config.toml
arch = "vit"
model = "image classifier"
dataset = "drawn small creatures on textured ground"
train_examples = 101725
image_size = 64
crop_scale_min = 1
horizontal_flip = true
targets = ["creature", "colour", "coat"]
num_classes = [12, 12, 6]
norm = "rmsnorm"
norm_position = "pre"
hidden_act = "quick_gelu"
mlp_ratio = 4
head_dim = 64
fused_qkv = true
bias = "all"
qk_norm = false
parallel_block = false
inner_norm = false
moe = "soft"
drop_path = 0.15
num_experts = 8
moe_every = 2
expert_mlp_ratio = 0.5
slots_per_expert = 2
shared_expert = false
patch_size = [4, 4]
conv_stem = true
layers = 16
width = 160
positions = "conv"
pooling = "mean"
loss = "binary_cross_entropy"
head_dropout = 0.2
residual_init = "zero_last"
optimizer = "adamw"
learning_rate = 0.0013
beta1 = 0.95
beta2 = 0.999
eps = 1e-06
max_steps = 8600
batch_size = 128
epochs = 10.8
lr_schedule = "cosine"
final_lr_fraction = 0
warmup_steps = 170
weight_decay = 0.0
Rows from block 10 of a small image classifier, named by matrix and row number. Rows with one number belong to one neuron. Each number is 128 + 24 x the weight over its row's rms, rounded and kept within 0 to 255. All counts start at 0. Numbers have three digits each. After the name is the row's rms in percent of the matrix's.
After each neuron's rows are labels from the 100 images, of 14976, where the neuron reaches its highest value: "top examples" is what is common among them. Only what is clearly more common there than usual is listed. The data: drawn small creatures on textured ground. In brackets: how many of the 100, against the usual share in percent.
# fc1: MLP up (model.blocks.10.mlp.fc1.weight, 640x160), inputs 0-79
# fc2: MLP down (model.blocks.10.mlp.fc2.weight, 160x640, transposed), outputs 0-79

fc1.176 082:122092159138168117132117095133148160119120115132105119154154113142143113126178105143151061128122141141147120096130098141149112150090140138094106116139124151128124150140135093150114163121138137100128140125102125137153125101130189125128125098
fc2.176 041:126158101139133126152148138085109126118137121122177134114136132140094131142081099128101132134164115149099120135124148108096121135120135115130114135124123135151166088144103128098090122150147144144136114078089123117059162122139079114194142130
top examples: snail (65 vs 8); orange (52 vs 8.4); plain (43 vs 16.5)

fc1.55 092:099098150137167147124152146203144122145084141100107123128138120156137121110153153136137126128090130078134107091150114122154114130132172151100101105130156125127089088136120115160096142091105140187110100138098153114096147130184143130116094104
fc2.55 035:156138111098163136131066164124137122083132135117165109134117131133158129081099107137145169146179135147096134112123142125125151149154144118105137130136110155142132115180223157138159151107068087120161123130145116147088153152133121122152156132
top examples: small (55 vs 26); snake (39 vs 8.1); white (29 vs 8.6); colour: orange (27 vs 8.4)

fc1.99 119:111150143101132156114173123133167104189140156124121072151094135118145149125084161159102159125129142108126094144139094148162078112120117124101099114116143119101143160127116133156115107155129169156103124147092138092116127129102142170148132147
fc2.99 101:126139130100140102139125129109119127139161119168142118141144102114169150130127096083122099110141117143101127134092104086092159126099137123174113099114135124105114147129115160155107097152185119121096164136130132155119143139114130085134137138
top examples: small (75 vs 26); yellow (53 vs 8.4); snake (46 vs 8.1); colour: teal (33 vs 8.2)

fc1.57 074:124103156103118146086169100131109129166090128150127106137098164155107109087167117147152083145150100159147149141147089143144134128096151143155127110161113093109146088095073115110119121143143149096124153089143137105145090124131152125141135109
fc2.57 042:167117162144142130138127182137144117134139108183143136118162133096133103153096116114127136117093105106096119089086126072138130164150128083124141140110133133159147141128043093107110110127148114119153127146125116118164129095114116118109144091
top examples: striped (100 vs 16.7); fish (68 vs 8.4); turtle (31 vs 8.5)

fc1.74 077:148111105176132150104157091142114151160145095137130145124129155180143104137149125137168103158120151134184159129132129136099124154117144129085118100127166102107131157124133135137125120121121116164098109125119136092107125153165131172090150144
fc2.74 029:150161135118154107094156113093122144106138172100136129118155110106111151091098142148103181111153135148096129104124107091117167132143154124135128152125103113117132111100106153142081154140133135070158128133109140104121128116110059100141138109
top examples: caterpillar (96 vs 8.4); plain (51 vs 16.5); black (28 vs 8.4)

fc1.94 127:115119129134133115167121153137140115175151149184124121127161122132109106113121145159162138181131139169144108155146100151153096088128143153076122123120135167091105134139126129173106142162113111122102144107098151163127129140115128125079105113
fc2.94 212:130093154104145131158109111141095106112108123094121163147089129172150183160142109139097091150102093138090139140133114152097082153097120144134097106125127134097103096140140129115108163108158159118162121102083114131118152121123142130130115121
top examples: scaly (98 vs 16.8); small (78 vs 26); starfish (29 vs 8.3); creature: crab (27 vs 8.5)

fc1.130 096:122061172120150130107147090116150114151120142193115108162142150129103163165111124155109101119069128124181119095111142120127085120102112151124093149091192150106144118151111084119112115156123139120136152111153160121109116156103144124134133103
fc2.130 068:135127156120152106162109159123134128086150133125138145136101110178157112167129092126144098174136126125094146165127133128110122104147156130133131127144105167151165105154131151077110150096080126121142141158160093145102148160130117121175142144
top examples: black (90 vs 8.4); jellyfish (29 vs 8.6)

fc1.409 096:100167130149112125105133127106112149174106085124140111132095123097102086132112106098127077107102166073152155101099120157125149164134144132160150111142132112108136131128133089105143092135141157188155117124128126122108105102137129114149109099
fc2.409 125:135076127121120112154116121137108138151130145112122116108169133158146178161127120162136124179119092165121130125135118134125078158087150138105083115101136156121104108114057133172142129134099083079125183091100133164131097148113152161098108130
top examples: spotted (90 vs 16.7); jellyfish (27 vs 8.6); yellow (25 vs 8.4)

fc1.509 086:161129140134123138170143102159140128168151143166124159166100127151150104140159122178102113153106090120154120128124068163124126141085160105141149125165140111121094123152141121181107126105118120087104152127109154102118112122088136121074101131
fc2.509 072:127134175118112114159165158150116118116090153084173130126150111110128110211091129144143137162113120126115127159076144104134089115133144122125136146120131135107125106129077181160167086106107122145117154116112135147097153134126084153154166093
top examples: scaly (80 vs 16.8); turtle (47 vs 8.5); white (26 vs 8.6)

fc1.520 107:134105110102137123130119113136156136171128119139145128110132093085104151176110129141134177109099117105140095133083089116099139147124121141107148118083130138142112155114119139132129106114150136117119120163138104108133088095126132122113121122
fc2.520 165:144167134122149111059095105113128148086176104159118115095113159122095130137132117108125131139154136137110104126106123149091143133157118104117136167108093149147147107147121120105098139120146150137123143106115129179083154092136125119111129121
top examples: dragonfly (96 vs 8.1); yellow (30 vs 8.4)

fc1.73 094:110128129139116095131127121131169076142106122179170122133157138143103125142116155147147094131136149144157129099140121130145074143147119160120130108097143123114135128140123121117126165123125114170112199109133125139125097111123127138112126104
fc2.73 080:101184126124148143124153135100165128117160111122123147147111099149130159132123105155130141119114110120128097129143096139129151151114137169138091130116119141111115124119083131152112131184143139135136093163114147162124092129129122063096091149
top examples: spotted (84 vs 16.7); crab (41 vs 8.5); butterfly (35 vs 8.2)

fc1.132 089:127090148158104107092128091102122113130085088128102160122128129163141136151150191130126114097120173131153142121115153140166068139072115187144088111091121156100092101124140106120133119160104124152098102086137181130143122124114149121099145137
fc2.132 053:101132150099150075144113135124152146076140118120140184137149113123120125156132095119128113162128116129094133138115170083125146111146106084125139147164147131126146141183141144083107138088093128122135148131148086151124168169159105094143121144
top examples: black (80 vs 8.4); plain (42 vs 16.5); turtle (29 vs 8.5)

fc1.149 096:167094163110076138103125120113139143121130142147073165155115130119149155157153100161126139109101133100177129121086114165133162135106168125155141114180163142110150074140111071135082144121129151120132141106141131066130156114160126138132112089
fc2.149 052:100134163105120133127124160076167090148096148132146125150121113167164131140114114139131160105147137105151135126114117138156148128145154146113129123110110136103120144094135140176137161146094066136182111150148107149157111153132106111137161162
top examples: striped (91 vs 16.7); turtle (67 vs 8.5); black (38 vs 8.4)

fc1.607 129:120122171164115100093133123160177102121129108112142146131126127130065132106145149125132153159148165139192112132160150150151103156111103188119113080107131129122117096129103113133167097109100123134136146133142161114126101109161151181101087130
fc2.607 200:098155152174171128125115173110120125178162103124161131127121153108063167088130104117105140156145166107136156123161124076117195130095094154179144133145143109132124137125088107147119103135141179143151105123152155140084143136125110092153115179
top examples: butterfly (100 vs 8.2)

fc1.229 106:115130139129152128101120165155121119154126149171169089153116142157103113128104139128166066139126143137121148130112093123134110084137109131155112116133111127094096120115095084152134078148149176162156163101095106169123128102160128124151109081
fc2.229 093:132114075159133111140117082106110137116157098150108131111125139103133154129138104145128103138122124114111131151133124141124131150114138139099122145120142140136138169127139120081160164117145131164097154128143117137103151169096149177142143194
top examples: snail (50 vs 8); yellow (36 vs 8.4); fish (30 vs 8.4)

fc1.462 109:137131117162129153121114147194119115134163151161135147154129080125124113141158109127136149168105154104144114124099127156109129147154090134092151074163168098112163131136136100115160125093142145161101139111164130127146106106122200172118068095
fc2.462 081:141119088108141119109129114122107116130131148142113122135132161077125145122104110147111171109121154171080124137193123134126142149150088187139147092117113160145121168144098124123127150162158077098112137122104110160131086139139118137120168151
top examples: dragonfly (100 vs 8.1); dotted (40 vs 16.6); yellow (27 vs 8.4)

fc1.115 109:115120152172102154112124102159173123140155110152086144107130138101123139105171144078096109162102143136157130117153114137112083134122114102104140143123148121156148166132123122078108155151114123160122160162151110161131112098154171146108074148
fc2.115 120:126121175108126098132142156123101088166069173128137112145125139095111128130113141139146114108157127119129142154084150115130132087110147167162137093111138102087095092114103156186153093125169142113129145098130131110160138162118103097126173090
top examples: small (52 vs 26); dragonfly (46 vs 8.1); snail (37 vs 8)

fc1.437 093:129088149115128112077129153214106117154129101112097125139148117101096127149100121185133111174095127117094133161101122126122118171113116168131149137121103105086128122141131112120101118128122131121096121114086146131151101102177138140107099114
fc2.437 077:124121088123093140099177127127117131127124169087111135094128121139088156126135142175088111115136153103086090146164106133117129106143142132123159120132113166153128113131080187141103147144126112133123100098098134102081106094124106122122124068
top examples: crab (66 vs 8.5); dotted (56 vs 16.6); yellow (43 vs 8.4)

fc1.274 098:149104182141128137131131145160139118128167093108120099130127090138119139143156093106150114148123147114144107099112125114098141086099161158090152090150123116136090121104156130174137083085111125148122139112157167149109136092169177151090080076
fc2.274 131:097132108130176155124153107105122143110102146102149095164139154121083155150108144105106132087157131144116109131131143088136130116146095113164142151135118106142147169151152161118132148165171136131127101152112107153095093110086103145183146153
top examples: snail (49 vs 8); butterfly (41 vs 8.2); green (34 vs 7.9)

fc1.541 090:173092143101101147128126162167120146175084107124115127086102132125127128177121103179142095117093128110107098139107135116124117130171117130108109096105134145143101112112105094146116144098104131109113132129118129075145139105152151155131095122
fc2.541 052:117146122148122087125156130097141104149168198124097157118106134184174139153133116137129114151108102139162134143127112141115113087155154125098138123144140114116118146122069189165112103124106132136132170094128101154136110175146131153121148115
top examples: plain (88 vs 16.5); white (67 vs 8.6); fish (31 vs 8.4)

fc1.266 098:102064127108126126148130115197119148132148110115122121128130090112135107109102132130145101120127144108146117121130108175091122132116165128113133107142139138156139138131118133125136097115130112119136122107143175107151114080126166163116136112
fc2.266 092:125155104119135142124130151110133129135139160127126132127133153144070148088130122129103138102141151121118126125150137068145148126142113144147149097158109119145126099127090136145085115195158128069136100082136133096105091076075096108151122072
top examples: starfish (99 vs 8.3); plain (36 vs 16.5); green (34 vs 7.9)

fc1.107 098:132105153106103104116129164199118139143118130151156117129127118131097122110120182132127118141085131124122141147120107109150113099102109129117112091085123118116101068133089126116151141147161122146139155077132118116124089134127143098090078112
fc2.107 108:140098128172108119104121098136118126136130138100113177114112128157142143112121131149131135145141123115129140180121095162106112109129149154096080153088137100102102111091113123107126161126127121112132102118090144124104147158145115122108154140
top examples: striped (99 vs 16.7); jellyfish (52 vs 8.6); colour: grey (26 vs 8.6)

fc1.68 094:146139143152107148104127129152154098135132089098115130155123117157100141162159137128095132121132175070128155138126146151156136142116144150085104158134161101120155138142125150147136108138140157136074127120168165083145132085108144118124060143
fc2.68 059:131136154126084100164080150131154138084132146165138130153128148158140141090118127158154096131147081162119121111113147090154088092088144146157125100142136122121099118166140076107145149126096140128181187124130125154150158124093094088097136129
top examples: black (67 vs 8.4); plain (67 vs 16.5)

fc1.412 113:129133123144106133094148109134155130146095072124150147128111110079119115168147112143125081082103132116096125125103130141129132187130139121159134111153145065133113101101131113118170095113146144121156109123147129096112145109156119148137147127
fc2.412 167:151075122100105090148086118145082125107117140125100136137127131182160203128134109156138112182122128157112132152141109154107073144096144167129110094120115162105103122132122155160130144121114128091116166110123130167153129151116155151144121142
top examples: teal (62 vs 8.2); spotted (55 vs 16.7); marbled (37 vs 16.7)

fc1.442 102:092157177139104099120140131136155106139120109118154124158120118065070084121133129132109095123073158096113114139117128142139124175123136128112156068136092077135126137136138120113147108088125123133153116109104110094167130110166160114127124124
fc2.442 091:143080113138117105161124117150075127120125170119119126114164125128143198131131092154107109156103141153103144138151115114096087146082110160129111094136121194133118145121093127144134145123129139100119163115084135144118105145114116190171118158
top examples: striped (65 vs 16.7); white (33 vs 8.6); crab (32 vs 8.5)

fc1.586 102:124104151145113137100134117144132141186119117135152091128106126157113140136103134125106074111149164125119154127142139139180107166122103157106081128085114112099112108096077094153114142148171111159099130100127151132127156075146125125115136101
fc2.586 138:111114129087134118135143141136168097141088140076138138129135114148150132162110090132123157144144124133131120156114155143147118099188144111119153145134156147097125122150154204090118163085109136144096110135145097152126170146159120092124126131
top examples: black (100 vs 8.4); starfish (37 vs 8.3); jellyfish (35 vs 8.6)

fc1.592 094:137166158127130106110135123159139122120158099133128144163095088161092145127141138107120091143164142095153139142119073122101145136092141132181124115143151115107128146129089133131176093116131136091120141141133149093167132118153165096094116133
fc2.592 043:145109075116183113142116121097117118096105163139122107091142183140139120123080135111105171124134098171127144100124150109081118136129162104150109109121102114144099125101120183141125143120115123156118132137140098133098175138152141125157187140
top examples: black (51 vs 8.4); spotted (47 vs 16.7); butterfly (33 vs 8.2)

fc1.87 082:113123154109125124131137122156181135131151090104150163112140115132120140094131171125103157157134157117136141115132147114142154111143084123145120146105106136086158068121081131113157098148144138154111133125124148104134085145186126095110118097
fc2.87 049:114167168151143112119147127128132119134140146137153134149137126143078148141099142146136154154118126123143127164113100117143162057095159155125137153136128116120131093127058149138123103186131121107147134105096142141072098172155109126110158093
top examples: striped (85 vs 16.7); butterfly (49 vs 8.2); yellow (29 vs 8.4)

fc1.52 113:135093133146110181117139109127151117140161124101090128113136123094117148129143130112120144122079199119156135132137059107169152187121091159117134129091152100139166129083100135155107117123159128104090135110125139112121110112123173112124138103
fc2.52 110:082107162176170121140137127121153144161141119065134163135134113177132159149125094115078145182111103110151136145145116122115117130146141120117113161096161116110120099140084178085104148133106148109151087100115135143077147141146131100134128139
top examples: black (99 vs 8.4); scaly (86 vs 16.8)

fc1.42 080:167109159088143118088153120140104109165053082086152117094138107172087127140149097128116091117115116105142149142135107143134106122107150158143131134120167141110096098120103099149145123127165147130171121122125133111160117122174172137118111133
fc2.42 076:119136110208172098133130132113153122131139156128097126150130116109144144210149100132130144140150130129128147134153096113137161145130143157127132125119141147145165161124093143167098137150118096144124110143147141152114116163082133154185152192
top examples: striped (96 vs 16.7); butterfly (45 vs 8.2); turtle (40 vs 8.5)

fc1.598 079:134116110190117144112155129154108088143130130110086117108117125160118120113174125180109104128129109145159124147151139159118105152113115131095132115122167121093130122112102099119119147133109119112101156090144186084119138132150169163079123066
fc2.598 037:125131161164119105108148133096118135051135129128115136125131119105127143155116148135126180113130111124156130150098138099121127174105147158146128098114121093151127119136057097091153165148100077119157142114132124132143094143110121136154183115
top examples: caterpillar (100 vs 8.4); scaly (47 vs 16.8); plain (44 vs 16.5)

fc1.271 089:166113136101086097128132107127158091113113133112113127159148120152129136131123155113136121135112141071156152135139109171171124118125156170167153105099158124113135103146118094160124101130147123107133141069150143091123107148137130109103136098
fc2.271 045:113153145130150121109074134100147076145155132141172127153139127106128147130108096133114151163166139142124124119128161126151103114127145119146089120127149130146081108134040119160146096111120075140098105125167099161069117114153090114134133140
top examples: turtle (70 vs 8.5); plain (62 vs 16.5); grey (59 vs 8.6)

fc1.6 083:145085149165169164084129124182161139133136125125088126118120120112115113102137124125130151159087120099175114125142149107093154160141114152102113117146139098095130115088103097123102094106150118140117098116113121117152115113151167114114103128
fc2.6 033:100140147154114130125156136127161120167137156113152117113160133136106134198132128146103139126101128128164117143140122119143098135129110145119131133103134128131113142116037144163098081213148105130133144115081122149099065081133115161111104079
top examples: butterfly (61 vs 8.2); scaly (60 vs 16.8); black (54 vs 8.4)

fc1.630 097:152083183157114152114131146185112119126060110123105112145167123082096126150099137154159124135099155098135136141128123138121107154133139178120119156087142167125133136125097122129133140185125147151094137151092150148120108108107132099134136131
fc2.630 079:135136129140109154115136140044100117127155150103104113128071162152118133098152088130120114128137121128133168119140125128112140145148131136131111127125112145165148084109103136147070147171128083102155113081146129127078096148156114097158120108
top examples: crab (69 vs 8.5); purple (62 vs 8.1); plain (48 vs 16.5)

fc1.93 090:118165110172114127125184129142130144164166119157138109149144148172129101140157134162168095118119093104171128132127151160135108083110112120092132125123133099138152092142101072115113118074125118120146132129138134100116125152145152165135117103
fc2.93 049:124115114150165134106127122080088151116155155148120108110142146108107163146097114160114196178139127127098124121120128112117128137138143126113110147117114094169091115127102150112136154158150099094124110083122144148112117117110084117130138106
top examples: caterpillar (77 vs 8.4); scaly (66 vs 16.8); white (26 vs 8.6)

fc1.96 105:134153107127141115145117094130113095140133110139130110112109136148110158126139097140133067191124126143154105122104110147076123152095146172120125087091117137096115102126135121106160151129164136153166147098107128167111118140140153144112113128
fc2.96 182:157102135160123133160139151136157112127124141150141165100173135142114070128149157112093115097106100112125156130142156084147150114140122088130096125149158128151114129107101098113078108145115141095144130110176121052092135115134082102098156134
top examples: small (54 vs 26); striped (51 vs 16.7); spotted (39 vs 16.7); creature: butterfly (26 vs 8.2)

fc1.81 105:139143134157090128136145151165177123163155122128150095132120135124095123109139160132145127137104104120133138111112082142141133148134108154139124070165091115122098108092099133169159104108141133093100136086134130132101157100100111095139128140
fc2.81 078:151142120120107101128099106121146114120150135145126146135115092130164129129155115168138134130155158174103126163137114096096144105157110136133127109081134148124108147133116188118155090132104139132098117174159132157141139151120125085132102124
top examples: teal (94 vs 8.2); dotted (51 vs 16.6); dragonfly (29 vs 8.1)

fc1.13 111:119134170149122108109118114169169133146107108151134127123158123096077140147092143120131108121081165132156123150161096153170085145093145148117123126092117131111125116134117126161123094167131130165148159136097126128087055144147144090052108142
fc2.13 126:161122118142172160128132138112088164110164136142084163125107125146184131135143077120116127128143102092125134142090125093078164109146140110122153126134133104124113132102137115092084161082154133095128111116129138127127194123100132130168159113
top examples: crab (73 vs 8.5); grey (40 vs 8.6); white (30 vs 8.6)

fc1.47 095:117116170160119153112123125135178114185148073103142152148147082106104109152168142128104171144083095125150107100127105160147147157132136159100171090110118119141138116074098147157095113133107093152142077100083141094118157101137155122135119143
fc2.47 076:130147135134146086124115135133161121100130143133145130134147091131151106117140055157124097087153129153117127114152090113066117129147099142107136098103135157116127127151124179113136115128082122119129129191141108144132147125129117092137121120
top examples: teal (88 vs 8.2); marbled (56 vs 16.7); beetle (30 vs 8.6)

fc1.128 082:100100159122142130126128107177160154151114124138152093156153124137139109119118133143142075112116096123101090093163117167120076137139168119078129149159139166107148115147127110123128145146160166161130115143112133131120104077147144104150104075
fc2.128 035:117131096131147116126109137107126142089140117129153126120110155125124154151115139139112137118158135145096154142135133099131155146115116181150139100118113118162128135104074102106172183136111069116142146103128156141103137144065106091146172161
top examples: small (60 vs 26); green (53 vs 7.9); starfish (28 vs 8.3); creature: snake (27 vs 8.1)

fc1.206 105:121165121148101112149147132108148113162161147179098141138154121147127128129188117135138107143137137157146116116164129180154130119110160098111121108101150132130110121153150109177107119144119104183097140095106142158140080154101147128113110106
fc2.206 131:127119144123132115172131116111132122115149127130139180113136114167123168167128124125054120156106093140122121142138115135113086141117126093106088138139111148116118060150127153106078141180168156118152132095098099129082131100132105118133101107
top examples: small (57 vs 26); spider (47 vs 8.2); yellow (38 vs 8.4)

fc1.301 092:104140163106115105152156157156166165141137091133105140114162119139104140121161155124129118101102114104110129168160116112180139127112107116125125124150114132113103128134121094152144140145153155147084126122105145105145089117106117153112109093
fc2.301 038:167132125128161122141102146142124127128146137118119155143150118140131124145149139148116124150136128114119127132145131131095104117126128106101096124117113150142113107157134145123116148177107088107162131150114096142064083136141115138146117115
top examples: yellow (86 vs 8.4); plain (81 vs 16.5); crab (26 vs 8.5)

fc1.500 084:136068161114148153111112158153166108132155090158106139130122063091096143103163133118157098132100106099159087122104134128118094119128131126122102134156120093102160125126111108138130097118116102102139159114109125110133093093147164176117115084
fc2.500 037:112157148159100113144069195109138136132150136162166153114135124124118119125126108129090135163130113126095142131137130091109138126121119109146142081160137140137109137157233160145116108116112151130151110105127129128123134070119084125180114110
top examples: scaly (66 vs 16.8); starfish (31 vs 8.3); snake (27 vs 8.1)

fc1.287 091:102120121120108118100126063148149117111109113115115141137092158127103149117162170127156087138143143138146156118130093139144112111096133200114133084111092140105106068108132086137091102141095136156141104115111140120121132160153144076105153080
fc2.287 062:157124138159151149143101160140151116135155110134150142110161131081153127141149078128126132132088120113080125105138129085121148177146090096143135130142133168177154185130098097108113129102136139130118137192148086148146138097146138124117089158
top examples: butterfly (55 vs 8.2); white (47 vs 8.6); striped (46 vs 16.7)

fc1.232 085:151123142174116133145144079169109128187143132111091121122167104144107106149125120112156141191108109113149161152141093174170104153152093163102158077144123131129123155112085133127120105146137107090134133095098131086146138127122124133112112099
fc2.232 073:121132116143120085121132099134159136115137154135131105104157133129144102169114129144121112109158138182122112121124108119105102163183104145134125108061140127130122167124066182094178099111046114139108156156125103153144156109115109107117119121
top examples: teal (92 vs 8.2); plain (49 vs 16.5); scaly (36 vs 16.8)

fc1.603 091:128090204122090138107141086150099122127150088112101117159152125103116156121145088156093122165134111125119107136143150174142140137133162121111146075116117128112127107144103118139134118132098142094121114129143166139121090095165145107075104091
fc2.603 071:115101129138156143118122132132148138138105168094142094122126117098111121142137140119177180080170151128132110123110143133111155148175100148105162139089103126146150187131168135166114160131059083134114101168120123144102108128133131131161124146
top examples: butterfly (77 vs 8.2); striped (44 vs 16.7); green (38 vs 7.9)

fc1.228 151:136126160123109136120131089158194118158173101124165118138153109126110106161143108159129167162122104132135153157112082131152119187165127156120150080126111077126129153074084166129134104128115128109155120103099129117121174109129116099135156144
fc2.228 221:145142124113117096132109114137186099140149139125137129155141103156171105169148067174115148139173113165113128147112108130106100138183112148120143102127148135107099125139150199096169124115085136147112126149140101150108187121143118077137146154
top examples: teal (100 vs 8.2); marbled (36 vs 16.7); jellyfish (26 vs 8.6)

fc1.26 104:100109146118125185146131129147166100146108094091112145145159087105131124115141097145138150104118140106122130125124085154168133141108135127134090124104145135093111121113120142174079100130134119150107101123139183103142125067159118084078073089
fc2.26 112:119114143143148108106076129131098156097135131107160115110100096100166074048131141151166137138162126161143150133133122148111140118130154141097133097116089150135144088120145147154135101098075093120172102124111112161128126149136132146098127121
top examples: teal (65 vs 8.2); fish (32 vs 8.4); spider (29 vs 8.2)

fc1.191 106:131121155107105138132126075115138124135126156203121117117149125125103150146116172102147139137118155150145138108120090151141115166132159135087087120085134111124129119129092091146151128137084113146141107117158139125155085125110145101140103100
fc2.191 096:115135166103143095185123161087126156066116097142154166097105115107123134115145128116115101139097129114114141130079153087149106127102142072140112152156110138123154115177131116050125113121129147095170156115155124102131191143122109129149123145
top examples: black (95 vs 8.4); spider (67 vs 8.2); small (53 vs 26); coat: scaly (36 vs 16.8)

fc1.213 095:141091132164138095110134143160161121139151122135154114136113109126084156170151098112120127123058108083097120143115119158152164136116132167137141111126113139132124120139119146157085124154139138180114090125121119106127122095116136138080134119
fc2.213 046:137153131140119160084124094123109144103153150095089115115159140134150125119137154111124149121185165131140135114167146144059119124181089095111130154088114125138166123131103147102113149127105130107127140142100146147087098123182128152119117097
top examples: turtle (100 vs 8.5); marbled (46 vs 16.7); plain (37 vs 16.5)

fc1.36 103:143068099108155152146140119172135142154138144137135091100155124090108121106139116131150130086110106120143092116106100161126096154107138166122104110103133118129145109081096109169121133148153172160161098155111122098134120077148139107097084101
fc2.36 059:118136142143128105097117133143132145113123122107119111091144139088113112119116135106137182126118145139187124143067136155121140149174143117137153174093107127139129156130154111104105150120111108156140138116131118156129151103162133131120149134
top examples: dragonfly (73 vs 8.1); small (64 vs 26); scaly (36 vs 16.8)

fc1.333 098:133136137173132173126139134135115136141178092129104118163138110167109095113169125123135099178150115118121151131139130122130127108127138146105098117196184115106102129135128085147124129072123141130104156134142160162129146106117181138144112100
fc2.333 079:119105099115135140092128111111087148146102122105162098116135150137095170161079109148090171167133114133117113136104141120121132130137112095121141160104123125163136131146137155104161154143168132127100114077093118138084125116124119110162143142
top examples: snail (90 vs 8); scaly (58 vs 16.8); black (33 vs 8.4)

fc1.302 107:143100158107130132058146127153149106131123135118135124166150128140085110104115130114153125104147138163158131136125150128124071135119148165145098119093135144092090097121119116114115109137110119135150143106098154163137081076156149122122116085
fc2.302 159:118138098173134126154116141100117131162164107137132146118111151137118174116146065163091130158110117101119139113172095096129187130094104151137165112185158144147133165121101100126145144128138154124113115119152124114102139162073137131143121177
top examples: starfish (75 vs 8.3); plain (66 vs 16.5); yellow (30 vs 8.4)

fc1.325 100:169090134143083138117112128132136143146117120135115108136107133117115107131128152134151105066122114098105125128161132111185126138132152172107128132145134109122131113141090056139098160171180168146122167112139137131133118158103138114103106124
fc2.325 065:108107148118146116117126125125142145134145100080135108114124114154174113113139119113156101145147138120127154126118144067111132137131104137128141165070141142128160181129118150126127078121083168122125126154136134168118138152153127117155126150
top examples: plain (93 vs 16.5); fish (47 vs 8.4); purple (39 vs 8.1)

fc1.21 104:087095127134115138117146142177127125130137120136148128126152101151149110146121129144159105127142121114163106133115144182139086116114133137117105092130154097092149095128126123104156109103121144171138140121121194125176111096108145152114150099
fc2.21 075:130154099111123119116150154117134137146101150139131134132130136116081134101108121122104142097163167109100123129157122069125157104135113153148146110141124126147130146118085125122111109198163123086101066101140118104122116107092093066137144097
top examples: starfish (100 vs 8.3); marbled (53 vs 16.7)

fc1.604 102:108076152115110100075135124206098097171088143137147145163117108142117128148113147142162135134142145127136128128125098159138080141110157159150127080095137102098116119089083088141135101132148142119136154105095147147151110118158119113082135106
fc2.604 063:120122083138088141137134103133114119130150146138088139110149149104123159090119138159069095137123139141092108142198086155107128145129135142113138089152129180133115127146067151142110149146149120140107110116121138116125119094086139140110133134
top examples: starfish (71 vs 8.3); dotted (64 vs 16.6); brown (30 vs 8.4)

fc1.63 091:106119173117123148106117129158140138143146101143111167143127121124149132186128142178142078145093093102144128115116142170159104159096167117086133146121162133120146144108108132168117146124112100161119108099102118109083131100125141130129117111
fc2.63 038:109149158125139138137152139103134144107119147070135119140140108123094128169160114142117149121152115123108103116133134089100106107152130127128138133100108128169123123147073158137123102149082111116163104169079117156085108113130076128153151098
top examples: scaly (90 vs 16.8); orange (39 vs 8.4); snail (36 vs 8)

fc1.79 097:147085176150131169147112140149169117165154161129095117114144106167115136161102142137097099158131120120116136120126117118126126130125139130127130111136170144111109124134116158151082157191119148130139149098096135115118132094125157118077064133
fc2.79 134:084156141121164140096160137108138129156118126150136111130166116092153118168134082149135137120144107125104091110114137149112137142143144127100114121088111136129133131096104188160157106113108069178128107167112120202129099129124132128137144108
top examples: scaly (100 vs 16.8); small (53 vs 26); dragonfly (52 vs 8.1); colour: pink (26 vs 8.4)

fc1.543 099:136157156170127155125120121155140103126148119165104118128121125137104129155109139150115140144094127096140132129135086155122147133113116104089109142140147139119149139155093153104126126153152141169145123160145111092089110110095165174106071139
fc2.543 079:130115143121172096121147137124092099127110177120159153139113130105136134121091152135159151130135117133097158155136137097115135152121121186148134105089129114124142133143086138106163106121163117090121155073095112152128116178151116114136195101
top examples: small (58 vs 26); spider (53 vs 8.2); dragonfly (42 vs 8.1); colour: green (26 vs 7.9)

fc1.589 114:097133184132123129114139144183107098155079129142129117186123115164098117137143132117144123119154115143099122171131113127158118109089145208134132103115128106099098124120073091143128119138126124107130109109096130142151142142136131116079156107
fc2.589 152:137122098154070135105135087122125107156142150143093130081140156108138146097127117158083117161098115151133107101153101179138147149143130129102130095147148144115105151123080155147131130133130103149102138116136138122120138122108156161100130120
top examples: starfish (64 vs 8.3); brown (37 vs 8.4); white (28 vs 8.6)

fc1.451 113:142103103101143149112170151147118147152152151115120151100136148133107147123115125165119075129094155083139116179124114103115144119130103131111120093125134126109121147128124142120096134140115156122111163155126092106129087143159154169123103077
fc2.451 140:118141108115129077123146113117154123127153154129146126125155119120135115118104136145133131085145091103104115142123126129069109117172098101153109141108140117105127137179173194115161132132115130159111156141137098159140124170135138119120147105
top examples: yellow (100 vs 8.4); jellyfish (30 vs 8.6); fish (26 vs 8.4)

fc1.123 086:151150164113131137142161133158146143137147128175125159153124078127121143110145124139108162129114132092134120092134093112146148150143122136135110141155180125123127085098117114154107138098158147111136108127142114069090100095130151109117096102
fc2.123 105:121186147140156084092074169140114122100147117113151158121137111103152132098126163117148123158120151167137141128152148138103166123118160140116118108130105144145113133118158162196169099088076091144133134153134138170119098152159123131103120150
top examples: dragonfly (79 vs 8.1); scaly (79 vs 16.8); grey (29 vs 8.6)

fc1.417 106:092127112106124136141154133156097119131145148168144107187137108129111114126104112136112114116154121133099105141105144114115121109115130145151123095138153077083105104088096087160097077101162133156157149119117116146144155056115128111137134074
fc2.417 108:129090061129104096121135096110137124116098138105108125110125171124102147149110140136086105088119107138105120143186123142118122164144117139120134123133112165142143160128140161091144207160126117111109113120104120098084131158107123112122165161
top examples: starfish (75 vs 8.3); brown (59 vs 8.4); marbled (46 vs 16.7)

fc1.41 110:114142147119104120152164128141145118146121140137146101136151132116098152155133166129128133133087162080131117168131128155155099164090143131159120121124147124091145116136110131142174118154151164100086154111101139108137118133115121134105134110
fc2.41 102:144141124125166156087120101109073126100143134111136159133088129145185120095144082107128129149157110132128146125103137104057167096149133116136131122141136094124098132117125137103103139090113128106161110136143132130094170107141142116153131111
top examples: striped (91 vs 16.7); crab (56 vs 8.5)